Weights of a small contrastive image-text model.
Training: adamw at rate 0.0013, 10700 steps, batches of 256.
Data: trained on rendered made-up planets, 195000 training examples.
Rows from block 10 of the image encoder of a small contrastive image-text model, named by matrix and row number. Rows with one number belong to one channel. Each number is 128 + 32 x the weight over its row's rms, rounded and kept within 0 to 255. All counts start at 0. Numbers have three digits each. After the name is the row's rms in percent of the matrix's.
After each channel's rows are labels from the 100 images, of 14848, where the channel reaches its highest value: "top examples" is what is common among them. Only what is clearly more common there than usual is listed. The data: rendered made-up planets.
# conv1: bottleneck pointwise conv (encoder.blocks.11.conv1.weight, 160x344x1x1), inputs 0-114
# conv2: growth 3x3 conv (encoder.blocks.11.conv2.weight, 40x160x3x3, transposed, each kernel summed), outputs 0-39

conv1.136 110:101121143148062110153109135115102118093135137136074040109047165127081136049172163051100140111161166115144107102136172080068193149056136129117072171128115100099101159118142166226100150126082118182152139126128078093115141127114102076083145220135075195141123203058162148104114147121089130117143128182177113167113103084099116150088255170186146136099
conv2.136 107:079168135136096151143127139150142142162125151164187106144132105177098119126164121095137125139144194115194130033084108128
top examples: polar caps

conv1.72 096:048130078086123099161098131140080118146104145089157178096139099082206165160150118169170086158112106165155147169136102132139147135223124051134190122113110124091108075165119048145102133079100164114066192124058100154087138107131193176067108124158134179102113141162073163147090123132118112120196092126146048089105077176111129122114174066132139147116
conv2.72 100:109114102135121126108048111139130150061114089138097139120138105118189133090151079116030121126101127118099102124102131075
top examples: rings; ocean world

conv1.47 095:129090151153090151124145088175135133154132150127178086161157080110126090100106154126158063064152113134171110113074116109106146116176165212112092159085046086112101148084097132101127121114107085112191141100105131088089112084156169131123102162112145109075148116101105146112144067163126075116119107061107156123165150176150110126080075155105126106136
conv2.47 104:055156149128159163118130167124181129177135075126155047191112126137110105135116155088127122093139190104156138118110114143
top examples: desert world; glowing rim; full

conv1.128 103:159217097140128104132122135086100172119163130147113161126110125170127103095151101127140174124182191141180141137167135102136143155137204081163106139127149129135164164153093100169147137146145136136104100128160118126161131166128104137139178114140132102133087144139133113106158155150148169152154099160135132163118099160133153172162181158158099168116
conv2.128 079:104114118138100070144090154115131181083137127097106087100135113117052106093086087081073109107126104106101088143138098078
top examples: banded gas giant

conv1.52 097:121127152145184236101183093228151154117059124067123081133136104139142144074120130115120130071122137149133104119210127106145132120126186150062126045105121081077197144141114146136152158118152043101142114170108114085154140153143201136158077107104122103157131118127099084115149125173186119200074131106101160145156137144147134137131136132154128103109
conv2.52 109:130094119120106147161127108094255107112129120139115158126128145105097171116107116132123106104147100154128135153137117098
top examples: desert world; glowing rim; full

conv1.106 092:157116107140108113113118121144142130094096108093087110103180138174127132177152083117122120184137106167100125113115189114118086088155055104098094121134122116129100106163066120125138134094107137181133141161157121105140144083089127103162109073109136055096114173139159074124141119147101122165092116125168128124147095141106149158128210058110092109089
conv2.106 085:163130128115184205097128124145153113130149152154061152123118131111110136078160130176113100170134096109211151125175143158
top examples: glowing rim

conv1.35 100:152046128098143079068097097069149192084111135131082097105101169126100105148158126145091111146171081123116179111130134106150111139099194140130157197111148120145157093096111100072110099097065116152125152099193118126124110083113074117175102148125146099123137129165206064058135133097135136076093136116130108149095116114109180128117104109104029041125
conv2.35 101:111050155078165064118123115190123126120115166181145129082163138105098169100093132104096083154137146118079120136139100141
top examples: rings; cloud-covered world; cracked ice world

conv1.96 091:172191098118155118151131111122088159102147113148086097075077093174131141087134100108093164102127147107198118111139126121149126172121191097156118145116097104146167154132047154191149136126124123068094100138183124112174094158107082111087170084102089076074104081140136136122103137108118157148143088102083137162105094134053124115117119128149127171124
conv2.96 081:107114115157080061096106141138145131103118133090147093096123116125051123112074078082132132125132169087132052114106085117
top examples: banded gas giant; crescent

conv1.62 088:132059165130098128104127139132065126121101115111109136130126113059157093065064110086102144110110087144089107083110123114102098074152081171095099099125101119141112120137121082086115053155139153104131108075127125118064131094123152094109112135133130119089106052092099116149116137100135128089115121153100082104147145109138112084102119136050148099078
conv2.62 070:160041100097151148078111117113106139117130127108079149136149109143132130125082192119153113141142074125112147152046076146
top examples: rings; cloud-covered world; kind: cracked ice world

conv1.10 094:123116079139091119159110115098084122079138104137126107083135140172108107138181165093131152144125171134097150095131177153091159175103144087139067183150114161122119150112151127185144159164149147165151098168135115135159126117065081095137164141135151093108127191115164107163142155124107171126056084166141130149105062128084155140061209122164149135095
conv2.10 097:011124111126112130127107090164141077119129102152124072094112116128082092127119134092134098140123138087184109073116107123
top examples: moons: three

conv1.95 115:124059118065122117112107123145076110153091113109123184121151116082156164087071099168148105151094065108124137144111104149153090127180027105143121123147131149121120119140115125108145086139081165108111137116087130130089115148124139148130092104108136132128160084143103159167065116088071107096095123124133071087088119137137124075081062056053174119106
conv2.95 141:128131120114097171106102115092132110087128097122085196094128151121079148106142045165068123170144088102161135167127109089
top examples: cracked ice world; glowing rim; crescent

conv1.92 096:073112121118148112090093161166080139176145150156119171147144021089161095100095126172092062124123129135162125135133083156147134099152153160121156138079084116126152122120115066046092094144145127129129086101064142139067065078156151164113147123127163124100074110154064171134097066160122116107190101084117117081140152138158115131099071123062145092133
conv2.92 117:093101115133202167122106134157201110123117083125106109217150096143180163133135132104133096106135149131067126132121094106
top examples: rings; desert world

conv1.48 107:140147127136109153177148079111088124103152125124084071099033109145083183150106156131129100117125101109165057150101082103121190155055110123141179087099161090101108123084101255089147086084090073088121144153153083121154110143103060118082073122102057118115129152106149164127131122082120090160118136048129194176150111081073083097131081162109146160134
conv2.48 133:146172135120029078134143128136123134146130183139226136065148154121084133101129098129145133154125166122113099143132130144
top examples: lava world; glowing rim; crescent

conv1.11 095:118115135111067120166137084122097106100121125133080136098063133087147159132099149138134103123125066092211117126087095117098157168135096141154137119073154112131070121102089209123144082119066142088109155141146139127102155100079080135123082127096112103149161116091164150110135106072099069142127124076088175153133121146080127078122087138083133147111
conv2.11 080:150133127144107091141101139103104100099137174119209169057125190153073178095117122152135115158128127104152136176114146173
top examples: lava world; glowing rim

conv1.37 111:126095124110105143104117097144107087155067085083137151128181142103174130084091108130136095106087089167093123112109148138140109099169000088119077094129108134117112161141125135095133118190079148135147105159105139093102138126149141132138073112126127112134129112114107111165085092144064082118056107166172118083125099138123138049076112071076146094086
conv2.37 157:174142145150091158111086118093132127094125102143079167083127175160083166121153060154100124145115062120175154174117121103
top examples: cracked ice world; crescent

conv1.24 108:091108137152141255115185069202091151138076148079157132129121052101146139092069167096137112092116063139130068076159122101127108135133162171078110106100086103059172175110116168113162098111146030115177106141086084072092126100122155102099043160097147096106119116105063150105155105135170087151112090107105133129151148145139080078128089123090133099115
conv2.24 190:129107099128090158105138108081255131151111131128143136147124108113120119140097124110146114090108156139135136121114123102
top examples: desert world; glowing rim; full

conv1.91 106:117068133149094104131111077120145106122099076111076102100125149114084146166185139136096127152152134158107117135059186101097097061112090151116052157134103144123095105103091145093125156109139099139154140147125133131102173061101090130215114109086138069114137154111192125155156112139095120107060130109132127138150073091095152141078173124150102094079
conv2.91 063:104142109111173137123143124135207122164142134128092151100132128131092129096146180154105103160159147098226151172156136185
top examples: rings; cloud-covered world

conv1.29 087:122184094118145124144106126072073137067171086168079071069108130132071146128139154110099191100106141088182135112133077146127172144107176096145120114106130107138144166127114176203099135115133127092101125103145122125138089113076060102082199125135099046084145153135153069076129168098115197098068096106076182179095063143046144123093141134149086123082
conv2.29 075:105148167168079100093132152170153122147133164139143079096148070160071127133118067078145099105154163130149143085074107116
top examples: banded gas giant; crescent

conv1.60 081:118108124132117117117087113080114136072112097114163121060199138093118086122105127103113136113154109122083166095093174151093088117109130121113042172122110142137121163124155120081122078155194143135166099114159121130092139076075087119191155095152138098129127138118138094142125132115134157034000101144116114077113085101042165084081107076085110130067
conv2.60 073:092082162148125112132100180173124141098117156167049108118145112159091101161116187109151063111100073164143140123121116150
top examples: crescent; cratered rock

conv1.137 105:123147143184144174194203111159107122107114126095107106137059112123134163146092130105157155081132060163126095118145096063125174122092114139101167031108135060069119084137096175161150111083161090120124138161108043070119131129106139108075099143133090125166143133114088142100172141136206140160127115111128149183215162114138088080214105119099147182106
conv2.137 156:105151120118014149087121102101164118121131123142138125062123122109115124116154034144123112123123138102112130111119120058
top examples: crescent; desert world

conv1.110 110:115121101051091078109056115128110103165137129137155105135146090128077162095110105114129055152069156005134133120090120157108152154141062096143094142126093147124085114088116116158113126165067148135086162130091152149126102140153146115073136161142094159119136115112093146157072064089005081122136111115130135073009087161126063141111102109122141120118
conv2.110 147:123109166128111192141088176091183163092125123147085120171162177131149133138145088129094093149146138129117196134124087067
top examples: glowing rim; desert world

conv1.74 096:142144092129182105132118154114090175081160103168100090099106118166087065094149137140097203110180139146165146138160100118169123134150169114138151137119133127161161114142108074114136132116157147120123101096160134115149106133088129137132189078131109089103070150173133118074119182169145211117148092099106123153131086154100150137137110135140083136093
conv2.74 124:124107112128110101137078128129125138071123128115059100063123133116053116108095099087096133120114052135085108130111077096
top examples: crescent; banded gas giant

conv1.50 093:138135157162108121128154163136100154132130138120132039136061149135102106042131164072119164076145137123097106105154172122125149144063136142110105157138117116124130144139181131178134126143130091191162078134150109110147149151173143086089132225117104186131107156104141133127133161075127154138142146202188079152139138085152096133141212166177151138118
conv2.50 076:157107163162120097108115173159125142153115134145177164136151130193098106106131081120134075154114182134065167096098082077
top examples: crescent; cloud-covered world

conv1.2 100:098139121172150255132199068207100133133065134049127120115119094098147139118072154089142136098127057158115092090167107097123145152120148122063127056135104078017173159132126164147159097088158022079159114167083035077106138133118166106106048136114129104109133129101075099126178114127201115164087100126102132146180136150129106061138120116100130130107
conv2.2 145:121111109125050171092135093098255120130118126145132151103127101100116120129127102134131109098122144123143155127126131086
top examples: desert world; glowing rim

conv1.43 098:091219123155060115185124140078093086106148128137075084112082157105085112096111136076095160114113172119174127131109162079075187155083144103142078151147134126122086167138121127255133121144098145160158109144106092103116145138127085113100173192131092166179124172062144121132117151142127141110168127185157109163122101150085109136115233183157147193117
conv2.43 099:104183137189081138169075161131112138117123128131095115112124093195114137147157109093107122108127171125169132035095106116
top examples: polar caps; banded gas giant; cracked ice world

conv1.42 113:124082139152066109139097130113070096172113103117107136099091129106151093061125146120116082087082117113043131128103151132101122131085065091099096136121130182121112143126167103117139118212080156141164084111109104128116123139138135129124101169104142171150136095089119165177024106104081102108145132194143075093109108077117104093110163157139179127073
conv2.42 104:230099136123146166117086164081085155152115122119108182196155159136142143117120129134101082162103143141092136139123101091
top examples: crescent; cracked ice world; cloud-covered world

conv1.45 093:128052135158093077130108094087107116135068090078095096101098152113122172137172140128112126152136079171129114101084230077104101074149099135105084150154100145121066124115125145148130136137122131186170136126133107122108173073124086111170094156095157148114130146115184116144129109097076114088080127176178084115144087133099134121087204097137106090082
conv2.45 083:197123123098183133125101137105187164140119116115067185127159147150092134092118136148138099155116145123219126092158117156
top examples: moons: three

conv1.32 090:120143166140093127160135128127200053092102085125134128123137195162103130126080088125147134119122113128145173126137141137086119147116072140169007089096156124143119178126094123140096107126152186072128120133125139060174193123102094142179119100156088108215212075066170078162117137093133113114121151120115156133137139115126144098201123091097147196138
conv2.32 081:093129098140084130203121159112093141106094111093080122040108119149119097158137169129189155140069113158137153131137152132
top examples: moons: three

conv1.40 098:156211101147141108138127147066104163116169128158079143085078116156152089089151114123114174124113192143184115118154140077155110144145227083150119140115122103142158181150105079182125135151146134114129094124154122128166118167123067134100192114106108096103076121146131120104134160144161177126166109179107094166111103167092127154115163164173127164122
conv2.40 088:128113130150087080124064156111129156109114115085089088098136127155054107124088091067105116107123084094117111123108075079
top examples: banded gas giant

conv1.8 111:095085144106067099130076132141150088171111106120157096110142160070102115057095135110141023059088118109090143131081142125078136114110035110102056124095094160098104149113129120094150102137060127129136102118101116136083157103147158125160102170086097174178121138083118190162037078107029056091162132135125123077091089092102133056081121136095156114103
conv2.8 105:207081156134136183123118158058137167149108124142116142195147189161170096153121124148122109161094146135110149164119116095
top examples: cracked ice world; crescent

conv1.152 120:135087130068128117084105124113138086147088115105179123120194137075123130115068123134170096101058072071109131137110107159127081142161049118122127119134124112113120116133137139107118094147085130102096136123098134140095125128149135139134100110115110113129142109141110136145076094097056081086084150099125140064072114149107135064081067059086150106122
conv2.152 159:126135150127100183102084106115168108080119127171092179111112164145076146123142050155094110148133071117180143146116108084
top examples: cracked ice world; crescent

conv1.134 097:161179086132171125179151136119133148080170130163031099062047102167154133163145123140140170133115149126194112140156092098160191114137180089162186110118111106146154074126090118197124135094119125112081101151153135129166105156078092138057169077107090114074118142165162091092139168114137150142161112050099171187137112136064129134145146158156121132157
conv2.134 088:136138104134086074136092124108149155081136098086146101036131132098101128100113041105099152142120120102119090137130099078
top examples: banded gas giant; lava world

conv1.120 109:149123104151150075124113164114103142138124126125114093111109168157115079067152144114117161087132131155130119121170179091135113138140164131130097147130102115148159147152126080153136146133132120177148086104158125107171141143155126120110158176088086176119080173129144148092127159134139151114166108170178047140113115122126143129132183104161128129109
conv2.120 076:165091150132134101123087152111127138151123116133079147131144138166046111073079095115099081137130103144076097110116087054
top examples: rings; cloud-covered world

conv1.27 094:155168095161115129147150065124174114114057080089100099099160159172122192166150072098124132192153092175162132094102211093094083092136082118120056140130136152109104142117051148116145148113149123184151145175147138097163179085103094107207075061111163043136181175106192072151164118125142114144036119149152151136157097157076144152128201061152099141105
conv2.27 097:140127138129158177116132135114195127126170150115073131067115141124072108096141124175127106161136145134202134142198167170
top examples: glowing rim

conv1.113 095:079107116117097092134039162144113079209158127141161099142154061102103129062089150119104037107113144075122117131063102164094141123137091119137100158115059148122068102118145091110107111163129130153100138086065149147076028104149153127054128146132119155114098124099061205164085073141085096089208084101141112065106115157150058120095074154087150113121
conv2.113 114:140111139143177179109110151108138139149114100121119106225146121158201105125118089124107114140119164159068135131125093055
top examples: ocean world

conv1.69 098:133143158118143156099138106159170117116095104090169142129175177132147110141077087110174132115092079144121122141149131120123115168099067113093077097127157078108151146155128134098147111126129115068144117136110111063139178131130168134180088093089097101188156085099135103144101136134140116131082150112080159149144136094114148075127123090114124155096
conv2.69 077:104118139131080132136111128145203102116114124168125116034060178136092074152137128129126088062124103144130117144104132117
top examples: desert world

conv1.63 105:083102090129085141145134131121091089168118136118155091117108075094117173050094179150128025086090109088126113153076107120093151109122059104127135129075076160105066125079135195120146106116089119146141117119056123144087091123137115137071094198106108163129099149097066189135119063102102060128176094110113133097139112143111073093101114169108125114120
conv2.63 163:160130147145128133129142167068098153174122150109227126175132166170191109140111120137146119163115175157069116147115114119
top examples: cloud-covered world; crescent

conv1.53 117:096116137160064108185114106150166110153090155088132070128118173105095167095111146113147082102137124136156117133103167064084211114113072113113069127139100136095114147105114140212133120103072119170171161153118103066097166111160172131147090180117076245185148190073128187157087111105071071127178118145180117117133112131137119107134189136120170153131
conv2.53 107:128138157176124149189124165120104168139134131168135166129112145181107154144161139163134102149103229178161134081127170128
top examples: ocean world; polar caps

conv1.55 106:144137142145116114150171086148182092131056095079141145115168177139128140164100081119169105152135063169134095130070196075120073057133048142106026097108112148125100161128061147045146100146122146121146139164141136096134200087144136138225053032085132112154188123089162086168129109102122095094105120124124174121157104141119136118112140103091116142148
conv2.55 077:144149127140125110151130112091148107095139120074055128053110166145109127138123131150156089100126098174178129198173179147
top examples: rings; cloud-covered world; desert world

conv1.57 105:116113086146059150189121108084081137067144118132053078091082141144094095044149171076103128074142170096126116085094138090089188170076168111131060152109082130100114149105100159193101133109097101145149093100155085091140100098098083080090130172122088161104139184083130136124157130109123131115112083134120133172126088108085113119091201182147151145108
conv2.57 096:059150090124090138120110123159122128143128121136187108106118081144058143139139127072137102120140169096212125074089111129
top examples: crescent; cloud-covered world

conv1.49 098:124094141123181118096122154125089157146149124151100098164084108124119084084135141178099158130153094125051133137191095152173116112120091170128177154130103153168130062131161091074109106140166140179096085167116174126108094081155120143061159125107121075110081151209146105083133155136154167124078086100162089139131155122158154163168052075103114093145
conv2.49 092:089066115126136103085074103141130108076118128136156194121133114104109122112123061157093119142122093118072081117113069084
top examples: cracked ice world

conv1.112 107:128142103126087133204121077114078104112112119125058081101050126101092176129084153137114095127120066098162091137104101118104188174054088133127120120083156126113092114087081255095141083086090092100123166144129118110103094123115068119119054154081083136118149148090145195139144099074110065148137121074115198165130091104092104077126076128078173181119
conv2.112 137:135143133129085068147143137108104133145143191139255162084138162132089144094105117127131131153140162130131107165134127152
top examples: lava world; glowing rim; crescent

conv1.111 094:122111149119188248123211075224121173099081152077115083113115103109167142091087142116131112087118069142126070107213103115161112131110183164080148086089088109070200146137122197096153090083108024074158089187116089121112136124099144134097046124085116123125126084123130122110135134128158087162091116080079131165154164129094118052124078135110158103147
conv2.111 112:136088103118069101111148122102255125159121123123195137121136128131104142100066125107154118102133159131111111137140121144
top examples: glowing rim; full; desert world; kind: lava world

conv1.105 081:122084137109090112079064112068083082121120103117109143120097100098074125131114125093117130126091129070109132110073109141100114109088061144147080121085137115117096097108143098140124105134140131093109105080111126128093125106137104112132120145120105146105136048072128108115104108061111112073085145079048132104091116098137120128070077122106121093101
conv2.105 081:115097128137127144134102183118091135149112143121136133158133170174128156171113189096145115149168117113136152133019058148
top examples: desert world; cloud-covered world

conv1.155 106:113095155129077112158130107122092107179100102116098122106075153089138103035115149105111076090095097119070118114112143112097167138086068118097083145111117188125102138114137154152138104175074124185143061123121124114125151136172130128124086216105118179144155151082141169177098122083089072121097125176146105129108108089127108073118166152124176136104
conv2.155 085:231095151139114125124115162060109161145113144129168201138159180153126139126105133149116108160094168143089115161108123127
top examples: cloud-covered world

conv1.73 084:105137129106085139150165089120088130091150109124113143098107080171145151077179133116135137084118140123214090123116105128090186186170158133134119101099107105097103136122076197147127169066076107057140117140137109088174144076055066126099106097093113082101170094080124120136140148106114128171074053070064168211142123155060114112106140139179153146134
conv2.73 090:123136102131057084106125105144179103122118110108202111033154153126108117062115106125105137175112146102137117167134128147
top examples: glowing rim; lava world; banded gas giant

conv1.98 110:121111122170091107156122110146149095129098120105108058122130155120082132141164167087138100106148117153098107105107197117065148093103091151119072157114107122108106130111127150136135147088117112167177127149131116089103165081130122100191118132095098144148145214096191157144124122150095109113108113125161148146140097109111146122099182126147133123104
conv2.98 083:096150141123118179115154121109155133196136142190162114141066148160109050112142147151147129156138169090199137100143128156
top examples: crescent; cloud-covered world

conv1.9 089:124103149135083125107144094115133094149113134102088157101097133126161176186115123132151094170123089142116110124091169083095098048116109106130111105155135160129101111113136180076128113204084148127131138160136130117123167070135105123175078101113167150108166069092176096159113112070100088117139132164133142124122115136106123144118163132115095075146
conv2.9 081:230147141142130079158084151105137157123123081110115180084186186159113173150159117161152143138121136139158124142121114141
top examples: moons: three

conv1.26 105:112077128135052139156126102153107132138111148111113071118042143111111191131096154073144061125146092108155094088096190097076183111119106109123119113109124132105095128091130214202129092130070137147155170148130103090100160105155156088097079204129088204150141167070144144115088085078089054131170118178177159102118116134126079104133181124121095135132
conv2.26 130:147156186156116133183132179098096174176130133146179156143144167173168115158173118161144128149121219140109131123119135117
top examples: polar caps; cloud-covered world

conv1.33 079:101104099107103150068129130081106136069148130140191122106182093114092123137115144079185159119134147094146175113117049184095111119164143095166104164123157126136133136143198129113115105121175140104134158103138131142096110092092109104140166069163144031116133107095155070087124136101143177112018123075081170108098101174075143126128093106114099079136
conv2.33 066:122097171143101106091144144219116109135103168186093092124157062152108123156130126111170076127107143110158144090080117133
top examples: cratered rock; crescent